Weights of a small image classifier.
Model: 7.72M parameters, 32-pixel images, norm layernorm, activation star_relu, layers 12, width 256.
Training: adamw at rate 0.00095, 28500 steps, batches of 256, held-out accuracy 89%.
Data: trained on rendered scenes of toy objects such as cars, trees, mugs and chairs, 48750 training examples, 149.7 epochs.
Rows from block 3 of a small image classifier, named by matrix and row number. Rows with one number belong to one neuron. Each number is 500 + 50 x the weight over its row's rms, rounded and kept within 0 to 999. All counts start at 0. Numbers have three digits each.
Before each neuron's rows are labels from the 100 images, of 14848, where the neuron reaches its highest value: "lies over" is the class under the peak. Only what is clearly more common there than usual is listed. The data: rendered scenes of toy objects such as cars, trees, mugs and chairs. In brackets: how many of the 100, against the usual share in percent.
# fc1: MLP up (model.blocks.3.mlp.fc1.weight, 768x256), inputs 0-127
# fc2: MLP down (model.blocks.3.mlp.fc2.weight, 256x768, transposed), outputs 0-127

lies over: pine (31 vs 0.4)
fc1.526:551411492466523548598482639538507449539486506479521498506502581529480535446486491513648597550474539530442446399472530506498389543487512438463537480493514510478418547451529468426474467521589513525491490512413518559471504439514499552523504513431569488597522454463539434504455479503547536482565481609425406500501593427447521553468448546539408498615491474474540500526461561611469467499466
fc2.526:504495524457467522511495456470497506568454401500621495477523500508513621589531462489507474593492497423465599583476585522478519524487507584560506504491484471458503501486489438504431500528497431503442508518497467433549502506484466605462428479548434564545477481515550436514526511497483607411499545536496486521490429445534487527492591500482556504551493505488442584548517498399492538501502

lies over: barrel (25 vs 0.5)
fc1.684:532443420599513568526498504467499517570508449417503429511536601506494469534499405483529474496499599421449499493404524496501483536476493499440471562475503509506616564541389526419600460506573480490500443471439468480545469495431489520545524513490506576582493545555494498477461483536489497438508467544316450470498446496493499582476508458548437509548525429472483504493481488547478524563457
fc2.684:504568492430479566390462413609471589526505492447548504523500498388466528590539421450490505563573471499496528554512504497500518484506486535601495495484492462478478545387496500594486500502520468496511654498488490474475401604588567652497484569536443452624516488505439575495610495516514501458504540497473464488503457495481474500537534438463497552606463407495502442488556494474512470481549

lies over: umbrella (51 vs 0.3)
fc1.572:545462540530524497511558501535429500412521484472471391507473505493504499438536512498587491503558512501532465501483625547641557493484595432365469524443365522498476486455518479508582495501567504494499484500436521556444470563493461541492447494436489478540500493418502422501524461510490523587499567555381538471480457427547493494398498530501596499585491499445493503496535368566522546490500
fc2.572:482437481498545458476503406490495497376486462494521443489471499468507474457615498506495480468502471532401431513584500550468606480481564569509467407486463504611503511508393512513522408489531500472514560501651535500507480480503503431538427499473475488503512420546490447463507498518512418546463490475494511511531507486500577492567460493553587463501399483540430388526576496521498572501505

lies over: hammer (72 vs 0.1)
fc1.687:512445501601495489502525588521503507478509506493497459531488608590605421504518481396589556457526556501493532497488485609483475487575454499447453463520492543540534486434502514504495514424436508484505459582465475509431477500392409463603490415505469494496408428522503520494439504425508451556510475502374589424482487483576546525544461311573515597483513648499470615479464511460500529501506
fc2.687:480524504499469608516483438507423452443434459571573543452578444476394562495472498508532497499508499442459556485502475556502473501502517599414540435510491511488502445603439496544494488525498533407546507501516510461507511461609434448511529590499471490509564601588474556548548545578496573494427546496505487473512418488488563421459526617507600493510435469573400506549506473439498594570566

lies over: hammer (61 vs 0.1)
fc1.611:527518484480536502476500511496525491501557551547452418444518534449511479513582501538454580559503496525419495495391500512568540498482457497455506467482497551485587476509512513410515486351425519478500429638467484552592520580453456489567500509529543504496448492514451530501493489435464512507610444508455472483504490521684507505566464411506580558463486601498489563557498458522459454495506
fc2.611:419484531527482614420495507456495500480479453458515496517479519451503489524501458540516494415514518504487493521440439495450503563602564647460509506488459398598467565509437504510449528545533455537497456500515490495514442413497497547366529520503487497501664541416489519453663520552542470450485488505493571544501477587524579524438503516455561508500482477602488537431496515491436720525546

lies over: house (26 vs 0.6)
fc1.527:604471517497428542568540546512508446529390520504581500456586427598513546503468479498537690513468504500365410507485484503503492496612500502392524535502458501473447455504610480474498430438497497532535347529440541531399564484489510432425499430505551469505463468371569483539462504497570477496453453617510458471479512495556468540512449516534575488488498598498451498509524471457444591489480
fc2.527:489518512466591429500507519590449510498504500511500477367440458491568495474613506348557489506514616501562501503559483628610610507501502514517548499518517537429491495513386591500488494519500483532524497500429389499483505584443446472494370505429534456501504492508498614508553580523558506472500507502472497429539472430438519494389467497478475509498490491447454541599504512424416503446566

lies over: arch (27 vs 0.5)
fc1.110:654470579502481505671500493543494480424548608520496507639499590541543610491495500522489524518502464483483458498522411515483446508551554481498488594481458488444518528504506557476457513468402531497550461588478484492466561490389503421525558448505597508455484472479434475551464488433490551527513560543528443492506527476539503504518416503495496493495571558489485473477540494547487422398510
fc2.110:525535526407501434498458459514500504499511458501481523480478460403395607599467640482428583508487395495518501673538461586471572420486563660592533443499513506481505444507548535521474499514494456419502529497558527495563526559502470510482444474487497455519515508516485705543595577497519629378441465474500430509518455517499456495492477511462472510479504533525450567496595550494434435514530

lies over: arch (35 vs 0.5)
fc1.573:521500585498466508563502512491516431388516539587533533544484557537514614422404581497493562537465390613420500481434497524489416574637607440431538475516499550467504471527623644500482501494532546501515513516560581501512583482500529365443495459531529521567490498500457497571491443456491575574431507621635450486502504496600461501499458495511526498484530500499413497513504494518506496478520
fc2.573:520569476454461504500509510616461445473562468502483495466387533393439519504526567470478554504492516620501492581606472563500653507669498503541502496515555499387497447584507542509485562471472476404480512527549527482509452491471438427488443499517501477505504563563494546570557530520496496525447500461489494414546492588468518479525409515477497523377526472521504434501468491446498427539553

lies over: pine (31 vs 0.4)
fc1.752:570502484508493544555540447476496499490518575521504505510536478544547538509512332486499510600470411480525495467505487479646445460488535531471580501445412514405613457529541602490490505536495614497500516501516529501475526606507558427446549569572515536510438551497476504449490501460499465497465525551597488492516518577534469494476500384413534531516475489408485560424468512445474533385496
fc2.752:628503480492433520595502479622474476580504560538547589545525490502555561469502483453492507534537521602492570448490501521417458502489516456496512483549494479434565388512471507491498622538457498456499461497521552498573521481439502422554487515500540471499421571543601467611474513512429514523530519505476452477500577456501496503539532464509391468464526515585522370408406494575529503497534

lies over: ice cream (38 vs 0.3)
fc1.127:466524504503469503453488499496550504448494499544456557507474567513498535488494465579574548503493498454539489383305488414503503526503520479500439536508496392488569498443462499489495541450476634498507536567431463531485471558504491486477584558512514514481505502514441508456549522503369464569578473485511499439500515536529574578361542549492544604494526489436537502447491535508391491530507
fc2.127:496611412568392533533505422516495481470534523499504474504507496487410489496580498500489505480433473570475398626456494451542537369501499493543502502462473659504522512596502481457517494491496499489585463497494492463503489489506560440405484418403536473420554488528525533555511569504502530485496558580525434499466573485546491475484471457419507560576519509523504501512469470498514574501514

lies over: bottle (55 vs 0.3); car (26 vs 0.4)
fc1.498:524499573540536513506502532498423522432644494403530483540462487525481574456522494443503484484501442512520453430501390640521509534563456505585449490496501487508517534576540564501508547549503469500502503555464472488589424534396555533550530434492478496488517454365492478532519514504514514469514595586356432512501448483588604486499519506458500485610512535461493525494567442519505580506535
fc2.498:454487556515433506437471455543435453532588362554499572542512399497484509490512492469508489527590562537522466460588417518553554485518473529556500509498493473550442535534470499500410481481370458543530476483499531522571496542504557479488550503491481415491410558504608475450605447465567506544522590503375526503486553507465510503509547502518355468521449570491428443594533442532359571432522

lies over: bottle (29 vs 0.3)
fc1.635:503543531503510552430477560521409488419539504473481445511409488430501502405514505448414558489583549500475454503497399614537559550567452617489497503501436420499473444540492494496520503508635492532499501589492589504609376631392526580505456444513428492509471536498506608422621639549507439528430443521400489511499441541500630490582464530513520484510478584435497490460622408481515544452503
fc2.635:504460538505493569506502499462459501474518409503494608533594440503507545517483534527476517478494509401470500486513511479544416499499414555470534469471438501506459501532494500477481483542434428507520458550608489569542521452483384500542579489533501526491481575635610458512497433488570497541582499537495512625431488487561494490579590448513433459400491587493403476596465434517474553481356

lies over: flower (83 vs 0.2)
fc1.410:502549475592477484486502606492419506378542551443483414506512574521518587519555420407578653468618482478525533511412490576502487515547521509460441513450499450495529495497472485516500546503506552505498473502413411485436525574487459491504479410512553441508519529457489559499526622496345479470544491496489542460490504604585575568552485456491463502525497455406465505492500499407486549503550
fc2.410:440492509509522500359497479498468467456567472392508482498501490474585500536479506449521508503523501571655484495519608534498540484485479584493415403455471500523428500500487490507539555576591504497496611429527485401602500508583538543533463463488501486525501502466511552642514596530506476548464395482498482488517564630497577441608500500493432374539497470475520484474481490499589609467489

lies over: ice cream (39 vs 0.3)
fc1.207:545442622522450528466468630482513498351523497527509514489496508504538554497533481456495480525580482537514515486494455547500482484631615519475476453477429491534620491466534578401484468521498553521499480509479510516492529559447551570469560520491476516601503533387509505484534479382526408481605489549487582535484494479604483524516503498311513509505515552499468595469504518578484467481502
fc2.207:496615412498476502495479400542449443505638498505449538493509467422476540558602475600407555513500502579502498532537361640530600458504597562530496552532444491537466485516502538479489473504449475474515481494518499447543523511517523481486462491579469550500448507600426584585550559448451494500445494486543451509487538586466480450576523516421508519462496524474525503491520375527404521415536

lies over: truck (28 vs 0.5)
fc1.204:492471547519495498382476499480476494494499503494505487422440495520525478383493406475489472504617521483535466430461498585518446578530515509391488531496509334513521595489504415503550519534487510513474493507345505535542491491531383592477521603504438481508516499487563399446530440511572504490537598572496568547482497498500520591495468485420541509432466491466516499563493509568542468545466
fc2.204:519532483404470512506407487548479464571534474522527492541531521529483437518485501488438492540502488502519533518550445535461468478590464530589465467470612455476346518500479523492482560418456531573500602598444356455549565493463468563484487513535478538535515536612559493624566503431574607522527506508506335468500528471546498509485541466413413509493528546506513577459448466384454446538514

lies over: arch (25 vs 0.5)
fc1.754:712480511509573505480553591472437576497533539445515483385481525498603517489501502427536476496513472463535483539514515513597480440499485519425499485476459500532629480487497557433587518510522497552501376505472593498521505570452505479612492464361550344499448468461486507499508529507503495463500515592469492496490498495557500498404357465500454503539503486397486561460502445487504497490502
fc2.754:511492360544478537443570486530527396441480522525465452556531632500379522554561432504438518544539418462460491525490486475478528424481582487511500461525487557523519483492495487507522367379494510488575610509532541440529504470522485467519379514520483500503474472444359579458469570521345493555466500503507587476507459508491504472512437526498599547487468484596518453524545514492497511566477

lies over: flower (46 vs 0.2); ice cream (27 vs 0.3)
fc1.202:486487491578462495510528543522509504407548501530500436480490619476536590506528426508521614415510440545498523498387461505499489396540618481470483558485470452510574500498476656505499525490492557568508409542387420465572519524492517381443535455501600500554499506476429525525517531435378486516561447500542509482475576625515516562500498441468464537492549453426499503436487502532506498447539
fc2.202:420479500501507555407430399500460456439628439531461504503498485469531521509515548504452466528490494552539479549542505574568542420520522615447448476489474554529419511614448499481523516579519502503522508568522465474570514508536525385453408489479450521539575542519488622677621559497520522471497488506500485513494545542561545421529550486387471486525547480458472512547452462507483558523544

lies over: trophy (72 vs 0.3)
fc1.9:488518489487587488444513649442540522442486524420548432497461624405500500298503512555491508475492387521500476517499492541495429500523489542509496480504445507550441446484503435509527502424528517529511369567458484540433503512471443553573467448437496539508511467509527527473555474498498419503485501662500508500563559525459525498500461569459503487494531491394469497459534490514570506519463
fc2.9:534335512412514570504509438524474551516500540457575638498482502483590436408514514504592546466403550598486532394505505506477458488526335510498472480568498479553488528448450527452366570511405506502483487525660524539430443526489471507630440488566553494613524504620540502437496361512522466506504486600437488485421503583501433499484517470540506535433498518462509502423468500485560497492522

lies over: barrel (30 vs 0.5)
fc1.601:523543446579558500444524599560529568501427567490486523422542542487455542386580502499508506419485432468385528493368503503504451490481457500456482567496448489497552514526498497511552511471581479502476447501472478633405524486494440442507606552413488515487539552523498483505566447496508423430512503563429561476491430495478506560502498502544500607506510524508478497456499499559509433547498
fc2.601:492499473485358595507496521564524463568536494471500542557460537496450543559459365413484572492537427500520477436487448453502513502498501514542524554502479484514548515467484508519466499489526496513502532390494532474440392552559494400546531529510558512564543510506505502496495477602449518499470503480370397467376560510442498480522515485583457521513491378480582437496550454543569533498505

lies over: hammer (29 vs 0.1)
fc1.119:560507487549503553511496531513499489498391472540463495476490506487504483534580503482477612531493418501444499584506484460536534472455481522509481480493485616476578480414497501434495434486442452478467410555498398499477544525451510385527415429474569505494429497511431480509501510430360465460543517523473538459501483540536529499543451318526509639519514566509501564421490502486525475517512
fc2.119:430484510495613511446502473473491485456480493503516503479501477357545454455536434480508432512466546507446491500502506507504499518571444603435505510502445504552343504569490550505450558532507516514488465501576535499496429508517473538402459506535424533501593582433449490477531532540644456511418491509495587572547535580410558515448492500464636494528473480530427508430494518419460607510572

lies over: ice cream (34 vs 0.3)
fc1.15:563496524484504497533399551512521482492410486510492553545505495473438469571500540561484526471470499571495497450383487431490432479479498514529556442471494507424567507429510500482554492479450518419466505566474417598492546473494512526455621488475515523475502485508504493488548524384436503438611460518498479560495510574665553591490513446482448580478395504514500646473501521504515468499497
fc2.15:415587466450517514493500505512560546461495394501495523523517514461510435396460543491441521465496458446465503477505542564523492455565463498461455503502484534516481491625464576416504442455449497495704418540449495501522431477513490503524446510503490518549603542533515522659545433450506502472512516507485520529434628517469498471622499466502512508385646578539555464400496449580531613530488

lies over: mushroom (46 vs 0.5)
fc1.58:500502509467483538394406518438479373487603480489487561495414540535464518468458510488575481489578455465487479502459486604496477509570524499508512473449507374564488534493514549502601501364531581546510458628505570466625506504500437473506609509533449478469582514474514496438599454400500486527469526570540522550490466543571503675525512536477526500468489505514501580489550399455477522600499
fc2.58:445493496487481505508419462432470428577444432524469484545548475496408581507465476499494539510551496323480505559594548471491598613380502531526503490498550504497488527480504535543497498497483406487486577524463454412481467530500422524490517570534465466543521480481520491514407468406522470420539522447545503459503500514484515519562602604595489508452499536520499545507473516502510468549518

lies over: house (39 vs 0.6)
fc1.758:529498505515485568486501567500499527462324484493529507478599454464439539475531561501422567502522432502439439483458441452553488481568508512531411490478429562567506496530482493400499472488503490538513473605471512573379582485529500543560519477492549502502439464391537495485533521517527436497566379595499499543497459501526503503433564486500563518461457521456401566490601469533512458540490
fc2.758:544498486484513401599494500547430493485494568530514515471463485501571485484543501436500513648470502499540471477496533489590534486435524498515507449499497660424502467490510459518496537495499450502505554435462499517447587565497575492423416410464558526501402476460520505522474567584559566457443482531531462454499504406474500441426459432473534457634444502496500481524593493462414497467499

lies over: mushroom (26 vs 0.5)
fc1.762:522518534618506552495551566450524524404461415490506451505564512503469497490506511434539469366586383473550505535447501631522500528484575500568464476450519532532509526508521398456521484527537490501545402508458472570504470494451445524575500511477502458557512411422509375430488453504501480500535477547494507538481455511592523545474545462516500480559480489535531485553489498599465474498407
fc2.762:441425574550524532400462534591467468485481427473518510494487511527504398471484506494497566514470586651490429469486472482514565563531494550501511489495506490523348641507469533511497516516616501520382504496512529484429425479580518500514504397466501488557493496518494537499537513599500451482473462481400503439561467552404552488529503545549524448529558489444461450496483463503554435493572

lies over: bottle (43 vs 0.3)
fc1.531:501386493580603466497516487566403524508554593481485472505502499500526410467577406494543499492499590499497493495437478573597493488466450630500469532498458405563477473483454525483532531542576571566432477668451473553632480507395487582555527469500499501501499472512497513486572580561580494500457486608388518478469500549508520498519408505461483454587538546429517488499485443462518471505509
fc2.531:516638550519504549500514368500485438573524536538530637578498432522505506488496516575498501502485492480499580508498504556489438550446477506533461514493583514483495534494452400452480507486465453468502442435504504584540450438438640419520559507540432521569501539562483458500478399499523542589500437484545412563485475572537573504496574342485418511495579500546525470512477453559411542524443

lies over: barrel (26 vs 0.5)
fc1.174:598439440582503521551500530504518507561471526474538492501516545504496503487532437589518541493482479543481487416390496497501471498483495460509508505448439556504525467437498391454659528373574462475500501501301460517479574435369481566520557433404531469553402495396515473461504513501515530433567502505495467500495512507556476499537462475516423506507518613431505523443498487544573452568433
fc2.174:520480541501460520505506534484486511508494558480546550495490411540559568468491560450516593471506505361540532520487427464486513498553403499497530391497585466500487474587501486502479510513450455542574510546495486480542522487502437542546429543593507482498457486504562509510465519490543503503461485563480440462440510401604397468509471562564512396465495503488479534554546442477523539436476

lies over: sofa (25 vs 0.4)
fc1.666:514517431548439500606524486574497509483503515465583477446498505578542591448574524484496571493527528540475465478491466506502498456576472485489581546485298508445487499562534472499534522504518562525524431535453436507417631532501561457471402428417516469433512499436573502477526513537526513562361423538551474483521422491504481506471453484498473476507509472405401489540530466573483528536448
fc2.666:500513499517478481397516486557499552434639487335562496472485505415538501506485601445535514502500505520596506498582399578500662508503399536485467458510528469537404507493492492500503612546514503485592603370469519495470467508539518537527487476495532500470489537511494613555597506490506494479498437517497475478441481563441538392591470549539536436537499499473482404447604430501502505447530

lies over: umbrella (25 vs 0.3)
fc1.520:516520495456488469525459429505497536549506459546539448459501483474484536504557427544488465564454470518489496505508612491544469529442512501486611557415461555428511499441506449457589448494499490507507480512398504480489489526489457521443583484396540498500556463425534404423467490438549531479560591497538486571576526548608469500412529477416473495514485501441423594468640456522479523546479
fc2.520:499513517455448482506502527479608539520565407477554558475408498484475524497460525485532577472512492476497504592557366549483493485572482491504484503509594619511534432515478495506487464522475510507570563493497562507513528552407503489526515469549555512590493437610533498541485494454492452404594436481448424517483577500484533488583520498487346496447532493507466470475571527476502582445480

lies over: pine (30 vs 0.4)
fc1.515:584429492613522643484491482542478505499469497538500502507573564479402498515440429541465492492475427503386498543524458507532314507451587493429527625548540498394481579501552498407562485466571499564468475476507520502505512451521459459420658532506489506448629513520497536501502473500501500457518496653521503629550486492460504531463493526457475490517532497570524492521481490501541530490483
fc2.515:401642569414505502515496469327498517482359501528508528568539332473500531491530616559489443515451503499508546502500488545505534628469460509565499496502501525457457494526511456454506600563428497496517490524501498501435563462447483475490476545500490501544475601501502442500505504538511632521387399568570494548492449495542506503330546492439589501511518538495518632502417513432415546504426

lies over: truck (31 vs 0.5); car (27 vs 0.4)
fc1.266:496538537497543496431513448498440505491620504484497332503515525486520461392502450504500474526539606521515407515518482652522514486467496508580433492491487401541452522444484478462463497503422505539495462622493503504501516511461500572507500445480549523476542445375531481522605493505541495512533576532443509489525464487549598511495479514406572502562572545442469450499554512520514502499504
fc2.266:491472574483516579465443461506452356518594454527489513554503492551441513497426467480526609498501500583508398364487485506515474514504452489564483445509471434545359650520484460477398452483353509547502464483569572488481494479521506492535527483563536533477434500473497467488511461502482501558451466532456471525539523570505539490498581492553413525467381579504500411468546418493464496495516

lies over: truck (26 vs 0.5)
fc1.724:509422472558558521447583496452539498495419519498497377532503568459505488473498523553496373475543448496521505511499505493602492501402566526488496519497519591516491471463503494493594525399525514483504422521499491660504524462450499486504512508488469451491489482536441456344497383502547519578510497530442538556480477480529494557443439479371555629454537514555499537593458524547503467497438
fc2.724:586487475501523502550535574596485496516517612421613496461523526449506455545373497475502504478482521496495499495557421577477508599454476489552511515494504584382519453484649440547481571438529575420577485522526479537387530454506498540491472325566508531493569579496502489540506427399500515480441500505516518454529497480466521499549452521508554497511617489502550482496342499416546390517495

lies over: flower (84 vs 0.2)
fc1.461:504579479526467498494510463537529444428511472437498495507470493496500541509541506495642636433455459478564487513373498497496550505530490440521475557487510485501519497485459488482529559485482559454527504526383359499500499557473462504519495440513500476471440439459473519471584566527430470508609418496526465497468475571652614500492474510541501515503498501408524504451501517511503505570487
fc2.461:463501457559465523411458467528504491458585514406504539500523594514566492519551446520520518485507491534573361656486518505512474457505534490479479453493418506568490517497474448467601530466616545474527612470452482431646494495516589582478456435472527478521496506523502498570557620539458481529503464501582423482498531495496551487576448481515475499562513500422601496511402506511541610500450

lies over: bottle (27 vs 0.3)
fc1.486:530532433474505485500495510512419537559588532433450572478520468567404536499506447463503498487502573354500457522500477603510502578499440567533502610445327371513515534454555425486516492446505484557510447522547463458594488544406425461511429486504475539412440533498549376502526481513473507526465415497518446471491540411462514551519500494492475552571443500486567522516512348487355520561500
fc2.486:534489429537427519478572405475442442478497491454560500500448396503502565490519476518487443504555515461523525554587415475576532619519507458476516486487575485605485501628483531499503497453513446487468503526524503479504465506515498344465601580495495402489373497579514401479440515547492479522443545505540457528514399517431569513501501513543412506545481411491496500515431408514470531489492

lies over: house (30 vs 0.6)
fc1.348:491598495616472492503513642508560485500495503479549515476537537557430492358500526459527489482515552519374510455498464570546462512583480468434462516479422490524492443424543468499608517436586504495541450519410544627441527471472620504488549502520504469458425564474553502543519512487467460582510537560482502500484498480490500504488400503499466504507498519487356493504537501517458519520529
fc2.348:501520614417481523508501611518408530394487480577503417424497515532383553617458499506443520484503518433522522503510530513503578499475472602505451478436500523489495506490484484453473471521544468417567631442543537429420494441470463441532427500490663516472544429408569532474542518577512493488504526508604496503455449499462534475417539537539587457519421519453500492570644426424487608462530

lies over: umbrella (35 vs 0.3)
fc1.597:596509486504524580515504455434502500537481529468556527559628525493402497493512410601520477438457482393449470524504525487539346490432534500516505508422502473379499559502527477480667459497505499492499419483443501542518537443520467500449658518500524506413532496490498360511528498454517520436541523601504443615528512499484439515407526496503516497511532500527518509513409487476478453555473
fc2.597:466580565482437492475515479364506540433434486451505598500508391504502498523533563513450501542487468482490593536496385625518489537513469569567505497373522471554474456516507451479489506481489499431562520468620547501397527426386413487485459517564461528502510573527497496490498497549482560590430388526569508596483438471519479493481563502445520540479503524503421562530545486435487514483452

lies over: arch (26 vs 0.5)
fc1.111:493420475519507479571466488550519462533528481492464504473510414576471519456507463513529511626517523554481517480430500599497504516490588598504643499548486442436495536487504535458493487514575557540359485462505484444501641476456488521426695527496446526467468508508571513472542552499522573514502424560504480464533540481462573630371470524476492546569508482424514465506466509545508514503617
fc2.111:476528570433496465505502507500517560543489495494508492456502590499553403503502495480488453498502528544468651624499464474445356452524462555586525494490599549496420475494496489528469516479483526596501552604442465579522521496484418579459421473490431498509521511616464503522547563567531516525622499501438484429512482418505524507502524476438544541468526529490456543583453563367466466464505

lies over: bottle (28 vs 0.3)
fc1.371:626531531481491525511518469401523419507575507528548509609561484428496580516495502575558510481468513520410416482448541531531470555466555429478553468471492474432566425527543411395498468513448465477508434529472553509568549482378492482506594500490504463543398491490500439501454461435482536503477509546586452494493515478627512512585484511568523491499499632481432487523430498634472572487472
fc2.371:471530493384485424462432500473428497479563450546431403487480497503496604510429497433582536491513506503601486499503490436496578533516503495503488439467505432532428502490484521556464516522446481564476466506562500435495543618499527575432518481516546442452585534386606548546475541455487415514463512455524545480517596559451541486517533533599497447558317501531473511508472575424482527481568

lies over: trophy (48 vs 0.3)
fc1.351:539476470487493603513452593418511382542508491547487519500498461570397462481502375527497531503538526485532443448451519468535461537474438496461469533521484506512561584507512498500446417488450530539499487564460502560476464509456418500502602578523485532539502455606556479442505397480484541445553579578365465502513496489500527578465524499452515635441394468468526554566589528535404486586428
fc2.351:394554457558430506511423500408586454504470507519496617630602509503550475438518533549491526524386462499522346520456449510474474481496509482510501438559422499638453529544501479487542464354504583594495504524433496500546470471477503535504502451509465587518507539529501485520495498566491586513467504503548400533450505500549491504505560493519534503424507517517507541505495586573420533559452

lies over: car (26 vs 0.4)
fc1.396:536453501542504502460523500501452382496524623493515424427501524477512479479607393430541500471472526530438558463458515638510425453506538481424511584441492363512503456491514489495530562476555673577461449620467506471475545500545490476449487458541482379485532538503449510453501505490512434528448532511424497501507492514597550495535525493394502494503530516459501516473401485468517501441603
fc2.396:502497532449509587532480525485383473498512558513545519498512459498541494489534549430500414540410496525522384471535536469523488490548392571399580395410439422483340495602488493527472481521487505509497492494602479446523534508586541486508497479472529466379521548580498466540492498554536589539447539502533548540524551480508484448427519505497446391523385527495430495519528444426425496490493

lies over: house (26 vs 0.6)
fc1.294:511463625454499510544509501554592447383572493551492499510492468469584632534498526406514525510511478511484496501482563521512574449493512432445513500504508526522527488517496688488480501454499487468533501526505490510559491507470557499431500510503519515602497518378489546556502430451529528486537477592517435495452498532552492513499486511474498502520507484453486514483504514580509500526606
fc2.294:532584527484500495621519296464456466467538504499422528568501498424455537542500579570497478503473482487529533551492493532504506480526649552557503512472548540482560495560481525505413516461382461411582479484506423554531495418475503420397609500497500499547521665608448520556528500526466570502495505511556464523490461518492505505482486518434493570486564466533509514533467505510458498573489

lies over: umbrella (30 vs 0.3)
fc1.86:646491552536512503488510492506478501498523509447495515530490440510498436516504448558469537475497475501519499576487471518598499503485522513498495499386484554503447536488548488427582406499471473475499480486499500483537516497413481453496581443476550622497522535447549430493447495498503508510478467538474486587504477553472497503462524475455482513616487482471524556458507387478553571512500
fc2.86:548484500497496649481522458446463508443454505460507572381548531505483502496526507498480505482495500482475577530505449484474454421476498526503533503458522512558567463471505511499555508511622484322531499396506415498429548451506455520486458511488547467489511534542478541496534561580514469453515409502646522539489393511431460432411508510515570510503466441527491494524473453391531562501466

lies over: sofa (25 vs 0.4)
fc1.413:532468450574592499499498502528470442509510516478511472486499612552588437478480421506514480550495458492321536490487518610527505553525519470411505528540439499492561512492454509469595502495494496563421490523383488528515552465443514495535541491493437520559502494505499429509501496501476470605464498567462421482526403469507512515432482380526469560553538491484524517590455404501514494568498
fc2.413:500507500443506543425499550463462490502567500496482517528477545350509472502453515438495494479501519543571534512663535523563510457481539505459482495613530543496480413458495516511522487552472468447564506484493439504478406542584587507498441556593441447599469587497417513563550525464483448508536433454500430487472481517469512468491483469348497585470468500547529424495511454490573580475565

lies over: barrel (61 vs 0.5)
fc1.386:468437556532499498528496507478494494580480455493500428473551325519494528358483586492483484565582472479460451425437566524514435572479501575512511491454501514503502523525377495540534404545463486500445501529435509488505497508489479551575547531504489575541510507482526484495488500571513495516578536583375446502468495428614547585448580493496505488446523449451476485518541497520500551575474
fc2.386:470567450429486545413491462470546513539509356490503444501521544564498466542575494496473565468473501476501460550478548456482456469484501497533389493488626479514449563387492458519436404518478323533427600475474503477511444556498618509544496579559478538554462480467461501436517474517499449487541411511524395496517521572447498503575513441454433599559500505495472451475619474578531522515501

lies over: flower (43 vs 0.2)
fc1.750:510605466499472507506514497487500482503500431493469501499417488488489419510489501462504592374557582492496483569341498535529583521487516501539454555407519511500553441525493499487523493507508556494542426533495523507497488550394541528487571425539501513556461502482516462426509549514481489494605385509504469503456384506513636612367547442516553544512506482455466556498485502462424430524473
fc2.750:410487474525385467479385556702448518500557485478565484491485512603508474582549468504492559499522457608531423505490356507508496479546529555514467479499497562488413524522463503528553498521541530543537566493440520475564457519555505580500522480497531457496518498581563527511619564517489508479482408432473393479486500447484535505504505501474382499528489478492538500538494497449499482511547

lies over: bottle (57 vs 0.3)
fc1.379:500513550571512532499511481499440468373563448443484413501457496477482505391532505454524497477523404634484437503478482609628482470586485569503497526507480509526502492503442644532569545582517468509434465594418452505561474510442518482531511448485491404490412480462439498497649577510493454579501506493439442553510449527505644492494390489472509500485497500513474467509512456532578546487571
fc2.379:453496511553457495419497498493457499557490451419527643469538424525501519500523561540482527515482519333536488484568465474508493519491398547528506467509492487507477501491550426493423441494462446540498638461498458504513469500508553467535615494533509498491488497593628418504524449485584549473543540518380467484395510477507504438509618505507410424545435537501456508550520488514410546468387